From a checkpoint of a small contrastive image-text model.
Training: 27000 steps, batches of 256.
Rows from block 5 of the image encoder of a small contrastive image-text model, named by matrix and row number. Rows with one number belong to one channel. Each number is 128 + 24 x the weight over its row's rms, rounded and kept within 0 to 255. All counts start at 0.
After each channel's rows are labels from the 100 images, of 14848, where the channel reaches its highest value: "peak on" is the class under the peak. Only what is clearly more common there than usual is listed. The data: analogue clock faces.
# convs0: first 3x3 conv (encoder.blocks.5.convs.0.weight, 160x160x3x3, each kernel summed), inputs 54-107
# convs1: second 3x3 conv (encoder.blocks.5.convs.1.weight, 160x160x3x3, transposed, each kernel summed), outputs 54-107

convs0.102 [110 168 113  87 102 105 121  75 115 128 137 117 125 157 140 110 139 137 110 106 114  83 155  89 134 103 155  72 161 127 152 180 104  93 123 130 140  72 117 107 115 107 148 129 131 123 129 126 120 117 147 135 115 140]
convs1.102 [119  94 126 134 120 112 153 138  96 129 180 123 128  85 109 141  87 134 144 112  97 167 155 127 148  76 144 157 157 144 122 116 184 135 149 129 128 134 135  94  87 129 147 116 119 114 115  94 151 119 172 113 126 113]
peak on: minute hand

convs0.2 [110 131 112  72 123 114 133 100 138 176 144 159 128 110 184 145 114 140 119 148 122 113 115 137 126 122 120 110 130 132 161 122 107 110 141 126 106  90 129  66 156 103 116 174 130 102 130 151 142 125 148 135 135  89]
convs1.2 [162 140 139 122 125  96 173 114  77  81 122 149 118 180 110  99 118 131 138 140 127 127 160  90 151 157 115 143 154 117 137 120 135 162 119 122 131 114  86  96  87 172 141 113 146 173 102 141 123  99 147 111 132 147]
peak on: minute hand

convs0.41 [125 102 136 118 120 126 124 108 116  93 143 139 115 113  82 143 158 139 143 140 141  95 172 101 130 137 109 138 126 127 147 154 113 103  99 105 162  99 159 126 159 165 138 141 102 113  93  89 120 101 114 111  84 102]
convs1.41 [145  95  99 133 121 102 142 101 158 173 121 155 141 158 141 136 130 107 108 117 137 150  93 155 123 134 109 157 160 127 167 138 147 136 146 128  63 135 105 108 109 101  99 103 131  81 128 131 132 109  86 120 151 156]
peak on: face

convs0.66 [121 109 105 154 112 119 103 161 124 120 115 143 106 119 142 159 122 136 124  86 140 137 132 114 120 127 114 148 136 183 144 116 127 116 109 132  72 145 124 126 141 126 132 117 114 146 119 151 111 105  81 133 159 135]
convs1.66 [132 130  90 120 128 157 111  86 127 115 117 135 141 105 147 123 118 127 113 132 119  94 103 119  92  81 157 110 130  92 114 102 119 147 123 124 111  79 120 100 150  81 104 147 138 139  91 130 120 100 103 125  99 125]
peak on: case

convs0.12 [109 114 123 101  91 128  99 105 101 145 121 108 128 107 160 137 118  69 128 134 115 133 127 127 102 131 111  92 121 132  86 132 139 123 107 105 148 148 137 109 109 122 100 199 131 115 158 123 152 122 118 100  91  94]
convs1.12 [138  83 107 128 103 150 127 148 146 143 128 127 120  87 105 136 148 148 184 191 116 142 127 127 117 128 134 117 114 114 111 137 108 145 144 116 115 125 163  99 137 113 179 162 132 120 159 127 122 142 132 156  92 123]
peak on: hour hand

convs0.25 [153 132 152  74 126 129 128 112 135 143 150 125 117 112 115 129  90 101 141 155 125 115  90 150 164 178 140  66  93 152 126 134 116 111 136 170 112 154 118 150 144 101 125 125 136  64 142 107 112 137 119 108 119 126]
convs1.25 [134 142 124 101 165 133  97 142 138  78 105 117 151 149 125 124 155 131 149 169 143 130 146 183 171 129 126 162 136 100 109 119 133 119 129 115 149 129 125 152 121 161 103  79 145 101 125 122 150 114 151 120 131 138]
peak on: minute hand

convs0.39 [161  81 164 102  98 103 107 133 170 133 102 174 105 147 120 150 114 155 115 123 160 121 164 115 122 134 135 130 111 135  98 137 154 116 106 144 148  68 135 137 166 120 137 168 161 162 106 102 102 153 114 124 119  97]
convs1.39 [109 104 101  78 171 160 122  95 103 112 119 167 123 130 146 105 155 120 124 146 140 172 140 103 122  97 147 131 108 126  91 103 133 120 155 115 129 139 120 106 131 133 110  87  73  98 161 152  98 126 114 137 152 124]
peak on: face

convs0.132 [138 153 104 108 142 129 123 165 142  77 104 139  96 110 123 147 146  67  94 136 113 122 119 146 128 111 109 140 152 131 142 120 152 133 124  87 188  90 121 116 142 120 129 124 102 150 123 149 148 146 114 133  81 142]
convs1.132 [116 111 171 154 112 159 164 157 115 149  99  95 123 129 124  88  95 123 150  94 138 128 148 138 136 126 135 127 149 120 117 132 140 156 146 107 109 120 105 121 155 106 131 178 121  86 118 181 130  98 145 141 145 122]
peak on: minute hand

convs0.78 [136 112 127 107 124 111 140 146 104  80 143  84 138 126 134 172 123 134 135 134 107 118 166 111 131 154 130 124 118 107 163 139 127 108 153 124 126 104 136 102 127 148 108 181 134 157 127  80 127 132 133 138 128 113]
convs1.78 [125 180 105 139 125 132 120 127 123  58 124 138  84 149 143 114 118 124 125 160 129 160 133 110 120 147 118 101 101 114 132 107 137 136 144 142 168 109 100 149 136 135 124  89  79 144 132 106  91 126 144 101 102 117]
peak on: minute hand

convs0.79 [184 168 109 137 126 140  98 105 116 149  83 112 127 115 146 124 135  97  91 104 132 128 167 134 112  92 153 129 201 146 115 132 116 108 130 123 123 148 114 109 109 122 175  93  96 151 102  98 109 143 124 138 130 134]
convs1.79 [138 101 114 113 139  85 122 145 156 157 137 110 160 129  96 123 139 135 131 100 148 137  99 136 111  98 117 137 106 144 136 144 102 144 108 125 116 150 107 157 110  93  90 121 122 120 146 164 141 150  93  80 103 131]
peak on: face

convs0.28 [139 127 113  96 138 118 140 115 152 192 167 143  96 100 142 136 126 126 131 168 157  93 108  82 151 157 110 151  89 125 132 127 114 108 121 125 136 122 113 140 101 114 150 105 145 133 175 138 154 121 109 132 167 156]
convs1.28 [124 150 115 135 104 110  98 142 138  99 154 130  96 117 108 113 134 149 109  84 116 115 138 104 143 112 131  87  91 122 128 127 122 128 119 131 127 108 148 127 123 124 107 107 111 124 120 107 137  95 127 107 134  99]
peak on: face

convs0.151 [173 114 123 131 141 152 120 147 165  87 138 149 124 153 132 122 121 118 163 150 134 112 135 143 141 111 126 133 104 175  91 140 136  91 142 129 140 121  91 124 119 112 133 132 125 134 112 135 153 141  95  97 131 103]
convs1.151 [ 82 131 108 106 104 119 172 115 135  66  94 146 113 110 124  96 149 105 153 146  95 137 135 179  90 143 105 151 172 115 146 106 114 179  90 138 134 122 142 100 161 133 126 111  97 134 163 123 143 120 133 124 114 108]
peak on: face

convs0.117 [120 171 156  99 135 150 162 159 144 153 136 177 116 122 148 135 139 124 107  98 113 135 101 135 128 112  84 117 156  98 176 121 125 101 115 116 132 118 121  52 121 154 111 159  86 159 134 125 140 128 118 129 157 100]
convs1.117 [136  93 142 101 143 128 127 155 119 103 151 115 139 140 139 119 103 106 116 116 146 168 108  93  92 114 114 173 170 153 135 137 143 115 146 111 134 117 122  78  88 127 140 109 127 101  90 130 111 130 159 121 128  99]
peak on: minute hand

convs0.5 [121 134 128 123 161  98 147 147 129 115 184 210 148 126 167 106 130 154 130 123 140 159 128 125 149  99  84 136 137  98 161 198 152 117 141 158  96  85  80 117 140 115 105 177 124 145 110 116 136 171 124 141 143 109]
convs1.5 [ 92 120  95  76 108 132 147 119 185 118 146 180 143 143 133  95 146  97  99 151 121  93 150 157 131 123 134 120 120 124  86 117  89 139 141 126 132 146 134 141 135 143 169 117 103 125 114 131 162 153 115 123 128 147]
peak on: minute hand

convs0.144 [128 139 117 146 150 117 158 129 153 104 158 165 122 154 147  94 114 130 166 118 131 168 122 150  96  86 149  92 168 123 129 119 138 128  98 105  83 140 150 110 135 145  63 151  98 136  70 143  77 111 146 120 113 114]
convs1.144 [127 120 123 131 121 156 148 129 145 146 126 110 123 117 146 109 122 130 116 153 148 110 126 130 134  62 146 159 149  98 131 133 126 125  39 131  89 129  92 154 136 125  27 137 139 125  83 148 124 124 126 145 155 124]
peak on: minute hand

convs0.150 [132 130  95 141 127 145 147 148 130 131 113 135 131 115 141 136  83 126 121 153 121 102 119 135 114 110 143  86 131 150 159  86 112 105 103 114 135 120 154 124 126  94 151 106 147 117 107 127 123 114 108 144 102 124]
convs1.150 [119 146 143  93 144 113  99 157 118 107 138 127 119 125 160 112 125 137 143  92 151 135 106 110 125 140 137 186 192 115 110 149 137 127 100 142 112 114 157 111 145 133  98 168 144 149 109  96 123 162 147 107 181 144]
peak on: minute hand

convs0.119 [162 181 138 104 148 167 161 129 131 177 135 102 119 144 127 140 107 134 141 133 125  98 140 101 156 125 146 111 143 125 151 170 154 124 167 145 160 112 139 122 101 104 139 117 119 117 160 117 165  98 180 140 149  71]
convs1.119 [143  93 133 101 121 135 101 148 113 142 105 141 116 107 120 146 126 111 133 137 118  94 117  90 115 136  88 121 122 131 132 118 143 112 128 132 106 116 111 145 120 126 131 140 125 151 152 123 128  95 138  96 139 117]
peak on: minute hand

convs0.106 [141 177 168 108 146 140 117 119 111 180  96 148 121 124 156 101 103  88 164 125 125 133 106 140 148  93 113 105 132 118 115 127 161 131 120 126 120 119 130 108 129 120 111 143 141 136 154 158 144 130 150 129  88 165]
convs1.106 [120  81 124 155 121 111 128  98 113  96 123 124 152 113 110 123 123 157  80 120 102 145 164 116  86 114  55 120 153 128 128 109  93 127 104 119 110  66 113 110  97 100 137 114  92  87 127  92 151 120 137  84 100  69]
peak on: minute hand

convs0.55 [104 157 133 112 142 106  91 141 124 114 154 184 140 127 125  92 171  98 135 141 131  83 122 148 101 114 122  85  93 120 156 116 142 105 131 123 114 112 124  83 121  79 121 139 121 153  97 108 141 133 141 119  82 114]
convs1.55 [119 140 141 130 145 144  92 141 135 137 114  97 172 120 121 132 117 135 123 116 135 150 109 130 113 148 151 126 117 113 142 101 114 144 148 150 119 159 146 143 163  99 168 134 134 126 154 150 129 110 150 117  85 152]
peak on: minute hand

convs0.140 [ 75 138 141 136 129 123  98 114 101 124 117 122 111 126 158 106 132 141 168 118 146 113 108 126 112 140 160 121 116 135 150 135 183 135 140 134 135 117 126 110 171 159 121 111 136 111 110 115 105 136 138 101 128 129]
convs1.140 [108 159 166 143 105 126 119 165 122 149 114 132 109 124 108 132  97  94 120  95 104 108  91 139 138 125 158 110 136 107 125 125 127 144 133 125 150 127 145 158 155 104 144  94 123 129 100 139 113 130 120 119 141 153]
peak on: minute hand

convs0.88 [119 128 120 127 178 139 110 151 154 124 114 169 109  99 147  61 143  94 114 106 119 129 137 120 148 117 127  90 128 148  98 105 160 102 121  91 144  87 159 116  88 169 128 119 138 137 109 100 159 174 137 108  87 105]
convs1.88 [149 135  95 113 121 121 161 120 113 103 140 165 138 103 129 126 106 126 109 122 120 141  92 127 105 106 114 153 116  94 111 131  98 148  71 104  99 121 117  87 122 138 121 108 183 104 156 132 146 139 104 125 121  98]
peak on: face

convs0.19 [160 174 105 145 151 119 114 112 132 140 153 186 122 113 121  93 147 161 122 119  77  71  96 116  98  98 109  78 125 139 152 184 131 153  92 113 110 112  95  90 104 139 137 128 125 125 126 170 147 113 175 113  76  89]
convs1.19 [149 121 108 150 143  92 103 114 178 100 122 110 117 124 123 102 147 112 140 109 138 106 133 159 149 145 129 136 105 119  83  90 166 110 124 127 107 134 109 115 134  92 171 175  81 159 106  85 100 156 100  93 143 151]
peak on: face; minute hand

convs0.37 [167 165 136  69 133 123 158  93 140 150 135 131 132 125 149 154 156 133 105 138  95 133 185 149 112 138 175  99 115 173 118 123 124 132 127 116 129 145  88 127 102 135 119 139 136  97 134 107 146 120  99 120 141  68]
convs1.37 [120  82 101 138  96 130 120 124 113 130 122 130  63 118 106 102 138 139  88 178 129  94 112 136 124 107  97 156 125  87 106  69  86  89  99 121 103 107 118 116 146 113 129 146 109 131 128 162  86 121 113 131 117 123]
peak on: face

convs0.33 [ 96 116 144  89 127 102  81  72 100 122 112 116 102  98 148  79 109 103 176 100 150  98 153 145 172 138 110  97 184 124 162 129 161 141 115 127 117 128 147 157 124 101 136 106 141 164 105 181 113 125 144 113 125 119]
convs1.33 [116 143 134 150 125  76  94  45 144 131 110 100 120 133 100 108 105 101 164 163 150 163 138 108 135 110 124 115 101 156 131 119 134 114 117 131 154 133 112  94 118 114 126  98 106 147  81 148 111 108 150 104 125 120]
peak on: minute hand

convs0.59 [134 168  99 154 123 108 112 156 128  88 115 176 103 127 110  87 132 148 104 109 124 128 133 156 125 136 158  97 148 113 142 112 131  89 104 136 149  75 105 134 126 109 105 168 116 190 115 166  95 150  64 137  85 132]
convs1.59 [134 147 142 128 130 173 119 116 171  99 107 126 126 129 132 113 120 124 151 123 143 131 126 183 161 135 103 126 129 100 138  85 121 201 138 133 128 170  99 132 144  89 158 114  68 107 109 148 114 128  85 111 159 162]
peak on: face; minute hand

convs0.38 [ 83 136 130 141 149 134 114  86 120 166  95 138 111 156 181 142 100 153 121 143 142  87  94  97 116 143 128 110 163 112 129 147 178  78 171 145 129 102 100 179 117 142  82 142 124 160 144 115 123 134 174 133 132  84]
convs1.38 [171 110 106 137 125 123 147  86 140 104 123 147 103 113 131 105 136 117 100  78 144 144 142 106 125 168 104 137 132 138 146 127 150 100 104 132 153 184  31 107 143 123 189 139 132 175 124 119 141 109 137 113 157 124]
peak on: minute hand

convs0.7 [108 200 108 133 135 145 163 180 137 146  74 127  95 145 134 125 138 121 109 126 157 137 123 159 155 113 133  99 104 177 145 156 142 116 126 118 142 138 108 143 161 116 160 144 136 140 138  93 105 161 160 138 126  85]
convs1.7 [149  67 106 132 142 103 117  90 161  84 137 147 138 146 143 143 140 108 104 162 133 105 103 110 140 135 145 142 118 122 124 101  74 102 132 129  85 134 124  83 101 117 124 129 118 130  86 113 163 142  88 123  81 126]
peak on: face